{
  "arch": "unet",
  "model": "model that predicts nearness at each pixel",
  "dataset": "rendered scenes of coloured solids on a plain floor",
  "train_examples": 195000,
  "image_size": 48,
  "crop_scale_min": 1,
  "horizontal_flip": false,
  "translate": 0.12,
  "color_jitter": 0.2,
  "norm": "layernorm",
  "activation": "silu",
  "pixel_unshuffle": 2,
  "widths": [96, 96, 192, 384],
  "blocks_per_level": 2,
  "block": "plain",
  "attention": true,
  "upsampling": "nearest_conv",
  "loss": "l1",
  "targets": "nearness",
  "init": "kaiming_normal",
  "residual_init": "none",
  "optimizer": "nadamw",
  "lr": 0.0015,
  "beta1": 0.9,
  "beta2": 0.99,
  "eps": 1e-08,
  "grad_clip": 0.5,
  "ema_decay": 0.999,
  "steps": 14300,
  "batch_size": 128,
  "epochs": 9.4,
  "lr_schedule": "poly",
  "final_lr_fraction": 0,
  "warmup_steps": 710,
  "weight_decay": 0.4
}
Rows from block 13 of a small model that predicts nearness at each pixel, named by matrix and row number. Each number is 500 + 40 x the weight over its row's rms, rounded and kept within 0 to 999. All counts start at 0. Numbers have three digits each.
After each channel's rows are labels from the 100 images, of 14976, where the channel reaches its highest value: "top examples" is what is common among them. Only what is clearly more common there than usual is listed. The data: rendered scenes of coloured solids on a plain floor. In brackets: how many of the 100, against the usual share in percent.
# conv: 3x3 conv (model.decb.1.0.conv.weight, 96x192x3x3, each kernel summed), inputs 96-191

conv.91:452539504503558564558556486548522621554433550457469519582512528567472459462506422604549595410503539519441554545600424510545510543458600561506514437503524527497584508358614510542436462510537535467556589564535497465464527531585518510440521538517491425408527530560383474527468513511508553534
top examples: count: five (44 vs 20.3)

conv.58:512453534497557438541419525523535579539490488377514496540569484550399550482525491522506608534512555525471464480471434529512409572515554448425531539531462551540524515421543531499499556563531590555544629515614504498509614581550536569456529503521536516437439526499482584625566607454526522469
top examples: spring (35 vs 11.8)

conv.4:486467598537475435551532510504486511477510591451504440468613469501557449571549450463478541484417564474399430355530546548469512520495528401501505474442520478472493521534552505464562431531518455462480522457480573522483490535442457454467567530481524526513467449502530479479442603510450536482
top examples: count: five (52 vs 20.3)

conv.49:519440492550494450534487612479482486541547606427544553511473505543483497590490459463481494490496460592495453500509464523492557527576541544536535472572575451481590666485444491543607340457488485440547479477559491502547457566404439542466493468464580595532456563477503501554526529484563545588
top examples: count: five (44 vs 20.3); disc (35 vs 12.1); cog (29 vs 11.8)

conv.8:568534481459470450488542491485561479472500498499492493436536480512475479463517558516403536526480521480457389457451628468497445533451422568580513431624517510611389362496502586585522480508453569413401564413427537452479584470468520453540499559418497488564425438495589535528511513459473444455
top examples: light from the right (56 vs 25.4)

conv.57:528523578399494450493446488532485491481466537530438465529545591487518402421583500501514504436541542478435389484474553495471462513516491549461463366555476499550401397468477524545437549516443499511416571325494477515491537470494490528525521548479489468514446377458551501530489499542450464431
top examples: chain link (34 vs 11.4)

conv.45:441421402581496518511436567427482480476521443410554550507450552498532583533495454552501442495482407494540528542489418444553568422596508524467468558442462470358623565445399460469474461500514463528572373553479440513577445451434525549518443482474434535476581420465520439508489556456507479575
top examples: disc (66 vs 12.1); largest object: disc (61 vs 5.1)

conv.24:561586465475471561526546506485473490445468470359473442514554472473469515435507580477496466453508521585475520497552461455445533463452492465506504502532530474532422521487466496450486540484551484370459494463476579437475429520446480482534491446573495413531413573404452517463522492449578604535
top examples: count: five (47 vs 20.3)

conv.90:418507542517523455525488491560501551531498510536540559569514554555518503570504511468525562461477581510516524451497524522542504555553538464564547452570483536543549457572475528490528514571542442523492538400534456500547478504571462498422581463439526553576589594570449490561472502518430474486
top examples: cog (33 vs 11.8)

conv.93:451554463646469520464441574456532535446501396417522494499419509576460538562520507414521469593456519474552484483436540503535496458575525426446504571588510436489561515527401376456493520487490416483513422451532392534565421495449455520433474450505445502455592520496448490544481490443447485546
top examples: disc (29 vs 12.1)

conv.67:533501385376463434483585483498490395476425455483453577419420462448422560485444507553385516568487505557517370441451575452441514545473481492549493513594519450587520355495443599565537530479439464425413513491443542492499520513444489439479493555459476557559431526482585489524453502433508489483
top examples: light from the left (50 vs 24.5); cube (32 vs 11.9)

conv.73:430449388556457514559447482500545531496538555521451505581494532521498497453535470526615537567455505496471553568553467397475626450530598463417481507494497529466564556461524565447453555517519568590553461566408506483472456498563495469506485545509543470485525463463510505485550600524416488509
top examples: dome (28 vs 11.6)

conv.41:481494453340456392530531498521459468435480449523373533477521496462487548396496418572418488462561456433444407501459466523435439539413491514468439507418430480521467406417484518455502534469489411574491548541460506512483570460429511486530536514459522497481392407422491385506428505452522545499
top examples: torus (34 vs 11.7)

conv.82:520491483487477554518442428444544531504486459575445533572532451498524520465488488500586519446549537442478500472531538505519483532485543404526508582537504430497489440508504577444446462510515503583480532510604513456367531507457524514522511480512566452535453645465450459440499407520469500468
top examples: light from the right (58 vs 25.4)

conv.35:532452603526578489605481524552459544474524556499541534530595557557527482347522414413576504431562522595539545486538438519534475509496488469522554441456514533460548640461520536558528505492535521567588593465509555468548413525468455543486594461540563437518511482545468433628478492536543563509
top examples: light from behind the camera (57 vs 24.8)

conv.26:499484509522535537535451505521514471577589582578569433590468598526506502526561548496644453564477511502475557649492445486544555507629521512439502547490519595401573545470465413562469551549496527532534516507489474515565463520577452582536450454503471551535539395545523498549622545559482424487
top examples: pyramid (42 vs 11.4); cone (30 vs 12.2)

conv.87:622575494553497555461528506599494568584461569545536417509481562543475476440588526563483515468484569543473446476553492462507535488457470500538564542595505540521519475451483445553544337410519498411533588532443539536541489490525468429487451562496561391551496588523316458511517472487523515488
top examples: jack (38 vs 11.9); star block (34 vs 11.7); largest object: jack (25 vs 4.8)

conv.95:471559532613530551452478558513485521529570539462509495494503500573474537542589526537586500556486422494511608522522393508501504425529487552421516470454473577362532598483533427451563515527447515540514386532411427475542514572550534498456494485509458556392572405545500521483525536460499499537
top examples: disc (29 vs 12.1); pyramid (28 vs 11.4); dome (28 vs 11.6)

conv.13:452441497444485462488544464477582603525521531473460419621525511542430475497534492516573532563511495486509504382569541563553470553451505500567512538592482465580524384447498562541523522487525602565475635488558563553407550554412513516550560523527575488522470560462477620562574503540408499476
top examples: spring (38 vs 11.8)

conv.23:507568439539501538484539492575523518489508560450491551523482505523509460531499483487559453466460426540567671472543442474498629370459601562539470489441514488466514654519531435492482442527511454498542326455373412487468428531498446459441464515530471481429570503585447522499488495472508556549
top examples: grey object (49 vs 22.7); cog (45 vs 11.8); largest object: cog (34 vs 5.8); its colour: grey (31 vs 8.2)

conv.48:479437464678508519499564528448512529530498492532534502496521555575464477582534489499643503578478448464597497530571438481550551557516504467499495504514568504522520522501461408622491467504500511469530519499524454597553537514550574571495451553502443556479606567584453588543511522479550487547
top examples: disc (29 vs 12.1)

conv.83:527376432521553473431403463432523431462548493450595475515516471448457561569470461573552468541519497538570560534462406531521566502556505461531530529494548515481581569465440476534507508457478503604577477522555357494534550553464549542450489486516454579465528579544542501503522505503559411464
top examples: hexagonal prism (29 vs 12)

conv.54:420521431525491536544527542466502448501510512497493522504418495464490546424435556502537514520566424533536646677572419482527579418478534459509515499434556565356527590457522515439514450517481556549555465547446537482502481500564475579552466519547511443547480487510493611429538492577453536573
top examples: light from the right (60 vs 25.4)

conv.31:570448446548528568495497526540553586502515417501551536550450518519477546402426420549547486490491578509597579617546472523556565534521516510531515507444563495496531467408516510523483490595534574490560543563516502499505557491540558558463441411564508514497578539502407459478513504539504504577
top examples: count: one (48 vs 19.6)

conv.6:616491649520481429488487469486500467571486538478498494561560542483469393568514481408507419483517509512556563478469567509499499515550442486575489461468437459478546513515489440465540494573483493496574456377486530504485496479548391496511546499501507524460533444485515486461519602509478458460
top examples: count: five (53 vs 20.3)

conv.72:398408454536505522574405491517608517518464543456501497575504540564490468433509448453603532543499461515529540586558422526502656452490576484492554490506492512448532569438518478533479552516532482616545484496512482475465497490475572537433452587608526446442556485568431516550519501549380489538
top examples: count: five (43 vs 20.3)

conv.17:552432472540533531518476563510507566527431382446459502457511478522419566397472457565469499517564449516513496514466383571455430506429428519433504500452380508444493565342504400444516494524513470523560536602456572509521582530516464507471477522500517387408475450507387467533490506407572571532
top examples: dodecahedron (32 vs 12); sphere (31 vs 11.6); bumpy ball (30 vs 12)

conv.21:582490538430545502462561505498456409526445503561384501425460417409517475453522537385453531399485494488401533560475492508419496465485391516492479518539462505426438459541524532431451453441492400500414384480508501519387526468564501460519478420488505486506414545480510398427477437635421540463
top examples: egg (31 vs 11.9)

conv.38:458530429353450476509555463567457476507484525496333548506487462444474551472482452530501521426579487530455549533514483495387545410412503480528492550450447396460574529526524586431546475445443433531532442509471512503389370558492444382531535481516548502416442535494530441389446454529488576492
top examples: hexagonal prism (44 vs 12); largest object: hexagonal prism (33 vs 5); cylinder (30 vs 12.3)

conv.78:424455417461480450516470540533492405416511469496428563463425467412519543428417438488445409402536533519468477486527428568402431477399466489461452438370538478483408641467552520465495513480501498493427508502449460418470490534505447564531504454578455459422427422512531521489488428505466559571
top examples: octahedron (32 vs 12.1)

conv.84:572537462513548609458503490475491429408508471384563399504570525491521475536456556489496479445415551526498571437502454495522489588535523495481516499567505489555533471510516500493518490472489470444466521422590445557554522548455619502431551477491506547587547594496462587547406508534551464478
top examples: tube (31 vs 12.1); hexagonal prism (30 vs 12)

conv.71:596519490492538523567532473503512493596557504606559442512461548552520510472486464560430500517500577499477426575466501500549488548571428554534569512517491547528437431444496564531549448603501507428462569531521636509538529448527460460598489495479614362644503568491499476461532429502448448467
top examples: chain link (34 vs 11.4)

conv.46:465414527631475445478527501457503575427565453467597516499464489462536452563505451579536485470553413527528591573524457508538422586506516613519486514453589557468466530445485441439492561561570532561557503573520467553517473454441568485552488470577531505554539545502608548411481478618587494521
top examples: hexagonal prism (33 vs 12); tube (29 vs 12.1)

conv.79:473494481398491343537624494538501500421531528473470525471469507436451498427455447492363558521552562549483398487561574482487528591477576444579521469525561467629476456504510597575508457512529558466510615471539586471499514549484516507551501552478604469592460515447501491524548452488466545528
top examples: light from the left (50 vs 24.5); octahedron (30 vs 12.1)

conv.37:506436484465565498591512537519563661509542518403551542554549522595460438441498422464508541542513541595576476467529505541560547530492552555497553519529510520555513634452506516528601454560576554508617580507565560490528509578465478557481519468507543409473512548488458508638517535445582543533
top examples: disc (31 vs 12.1)

conv.92:442474487485487484505456512494460486445474482416456452502492474558532566440552437572488523430481515470451522536419503485439412494421462579456495553350444476467498488484588532488494501440416428507414485602491456486487509456440554518484517566432508515481425334387514450566353452480353499507
top examples: tube (30 vs 12.1)

conv.36:515606499364495485490591499619414489486496612572449465488446552485549488516544531544443470395451550578461577371483519458435546423466533519583517477549523430498487453545479506494507423392506422458469457506464461588523371510511413379516490505504457542543483575546458456444500463518507527475
top examples: jack (64 vs 11.9); largest object: jack (48 vs 4.8); star block (34 vs 11.7)